config.toml
spec_augment = false
win_length = 512
hidden_act = "elu"
loss = "cross_entropy"
init = "xavier_uniform"
muon_scale = "match_rms_adamw"
learning_rate = 0.0019
max_grad_norm = 3.0
warmup_steps = 1260
Rows from block 3 of a small sound classifier, named by matrix and row number. Each number is 128 + 24 x the weight over its row's rms, rounded and kept within 0 to 255. All counts start at 0. Numbers have three digits each. After the name is the row's rms in percent of the matrix's.
After each channel's rows are labels from the 100 clips, of 14848, where the channel reaches its highest value: "lies over" is the class under the peak; "top examples" is what is common among them. Only what is clearly more common there than usual is listed. The data: drum patterns on synthesised drum kits.
# c30: last pointwise conv (model.blocks.3.c3.0.weight, 320x320x1), inputs 0-106

c30.259 092:140135101133141134118090102083083118137122152191103101115148119098129143147137142076111143139128124087108149177125114108153119171133165151098093186132148086120162107149176133121172151127076134156155098138102113079098129138138133119132137135145141170162123108113125112127126116109121127149126174156118130135182160171177145
lies over: rimshot
top examples: rimshot; tempo: 70 to 80 bpm

c30.83 107:126093139153154117125097149092133163095164149154121136124169105198159147104156117121124158122124150145149102118123146169128119120163135077119155109163140109136123051141104151109147112089180067106151140114156137119124158106138165161103150132111129181127144107122173128115140176137168111149128109139115096159149149141167169
lies over: clap
top examples: half-time; reverberation; text has "reverberant"

c30.165 104:123104054112139145083127110153146133141106131137130132165099135122143104103110139128133152145132129113157121138136146130108175104138136114126115129140119142141127128139122153115148121152164152142125153154112117077127168169170133136138106126130169073068162143112153127082126080159140120155157126163115152098099157154130136
lies over: rimshot
top examples: rimshot; half-time; tempo: 70 to 80 bpm

c30.31 106:130127111093177131117117138105147139138110116096132061125142069136099107112140137080086107111119121122113101142108130144096055103136086064110161110121139092130101103102110112158136134117071120126132131140156062140120141104099120129163150104136130115181123136128131162110130110108120117131105178112137135171124141151109110
lies over: closed hi-hat
top examples: closed hi-hat; quiet level; muffled (low-pass); tempo: 70 to 80 bpm

c30.87 090:127108135095145136115114120137131129121122077140141135147168168125107131126114102109118175117104163092109093123125157131126137145154131130163142167132129134116118160130132123093144123118170122139158168116148113129092132146191080153152067116121119161125110106140152075116153112139130152118099118122104165103124129149139151
lies over: rimshot
top examples: muffled (low-pass); tempo: 160 to 170 bpm; random hits

c30.103 094:116130106121127156164122126127125135106118103188138122135143115141125103112111166062124098096113144109154157137102099132127098114127156131072125148127128113126107107096145105148127121123118124112119126156160086134087157088117095131153148091139163060198066141138137165150138150146121103129085140194152159115133141103123109
lies over: closed hi-hat
top examples: reverberation; text has "room"; text has "reverberant"; closed hi-hat

c30.64 103:097139116120162120128125146127110099130119164170123142132119123156096147137081090139129147099137092113101124113145107136109142114148143136167115121117124119091159111142122160140109134082116131131145118141137160086115146155155141162131131136126129068124083105131130129103141149134166124097109131140122128142116159129118116
lies over: closed hi-hat
top examples: quiet level; muffled (low-pass); closed hi-hat

c30.253 120:142149083087132165124172114103124120140192134123128125092101162124120107135133139128110095122127132155134103154127115100111148072124128064152136097146154110117159123092137112124174082114123097151133135127147123120156114151124112119141121132134137141142125143095138117140142124103102156159131117155124166175111121118136084
lies over: kick
top examples: rimshot; four on the floor; pattern: random hits

c30.7 101:127071143119124182121107149173118139100088110161134125149143098135144138084102127146076118118121159106131111152154120134175123151165123124148157121150141137130175146130148129102136110141137108122118105150152084134123150134136153144113150123095173127112132111120145127088150144132155152097124162145084121130086155145133147
lies over: rimshot
top examples: reverberation; text has "room"; text has "reverberant"; muffled (low-pass)

c30.214 101:162134131094164120151133119147121136115137094140169139124136171104107158105130130097120080121158162120140144083128114157145132113151120140153128173117135121187088133075110109132116130134115122115139143113164115070086126168168106131146086122136163125135084108137126088126122119092097151124119126117127154114115096111142110
lies over: kick
top examples: white noise; clipping; text has "clipped"

c30.196 102:119165131129142107146107133152132108105150168131133114134107133111101128116153108093138142130157138124111096107126172147144126149112134122093155074152128124100138134107151069111107139146104113081103155117091126139177116090114151153086156109151132097128091122105113115134159146142127106150146144075128087138078160114093144
lies over: kick
top examples: tempo: 70 to 80 bpm; random hits

c30.8 087:131119128143162148133106133114181069114102120109147112124084128087091139111138090072130153128094105122116146140123131100109118147107152111135155082147169139117152175066133154080135167167148114158138107139139133134109109139136145130220125103154110115097162118091119132140151178144127124076120105112107122127134108157151151
lies over: rimshot; kick
top examples: rimshot; ride cymbal; tempo: 70 to 80 bpm

c30.250 094:156138114085126148113096117121132098113086080131096107054092121155139145125109120123152097110118076166134084154159098117147115150115164132130081076086074152088112151154146193125131145120164086127123130096117157104146130094130130134124122095154102099120146126157136135123170126093120082112149149113103129133139167165125117
lies over: clap
top examples: muffled (low-pass); half-time

c30.168 099:102116114105138131112111111108120102126119144108067145124111103126097174139125106092112115141105111085109133145150139100126068111118066115090147102113127158127145114095178132174108117126176134148134153122129086173146120132108118184126077126141097100117122117105112119118092106109128153107126150168145103152119135155140084
lies over: closed hi-hat
top examples: muffled (low-pass); quiet level; one drop

c30.269 105:121124154125140172151148100089147175165092148143143131133182166070111077134134137159096152154115074112148072113130149103166110142101133129173106090118103149144152106184120154142091122141150149107123105142175074131139079103152195117139145160154116148151112126123167131150126121090127158117147139151101115110127149091145137
lies over: clap
top examples: half-time; clap; tempo: 70 to 80 bpm

c30.208 102:098094081146144115142112165157116102178133132105148122183138081148111161114116144134117074098092118088119130171138143063132097127091143086126166082140148097146145122075079179117134154116168119150164156118082131157153112149164094094148163125103135137124107139145124107104173090132122134124116088110103136141138135130120163
lies over: rimshot
top examples: rimshot; half-time; pattern: random hits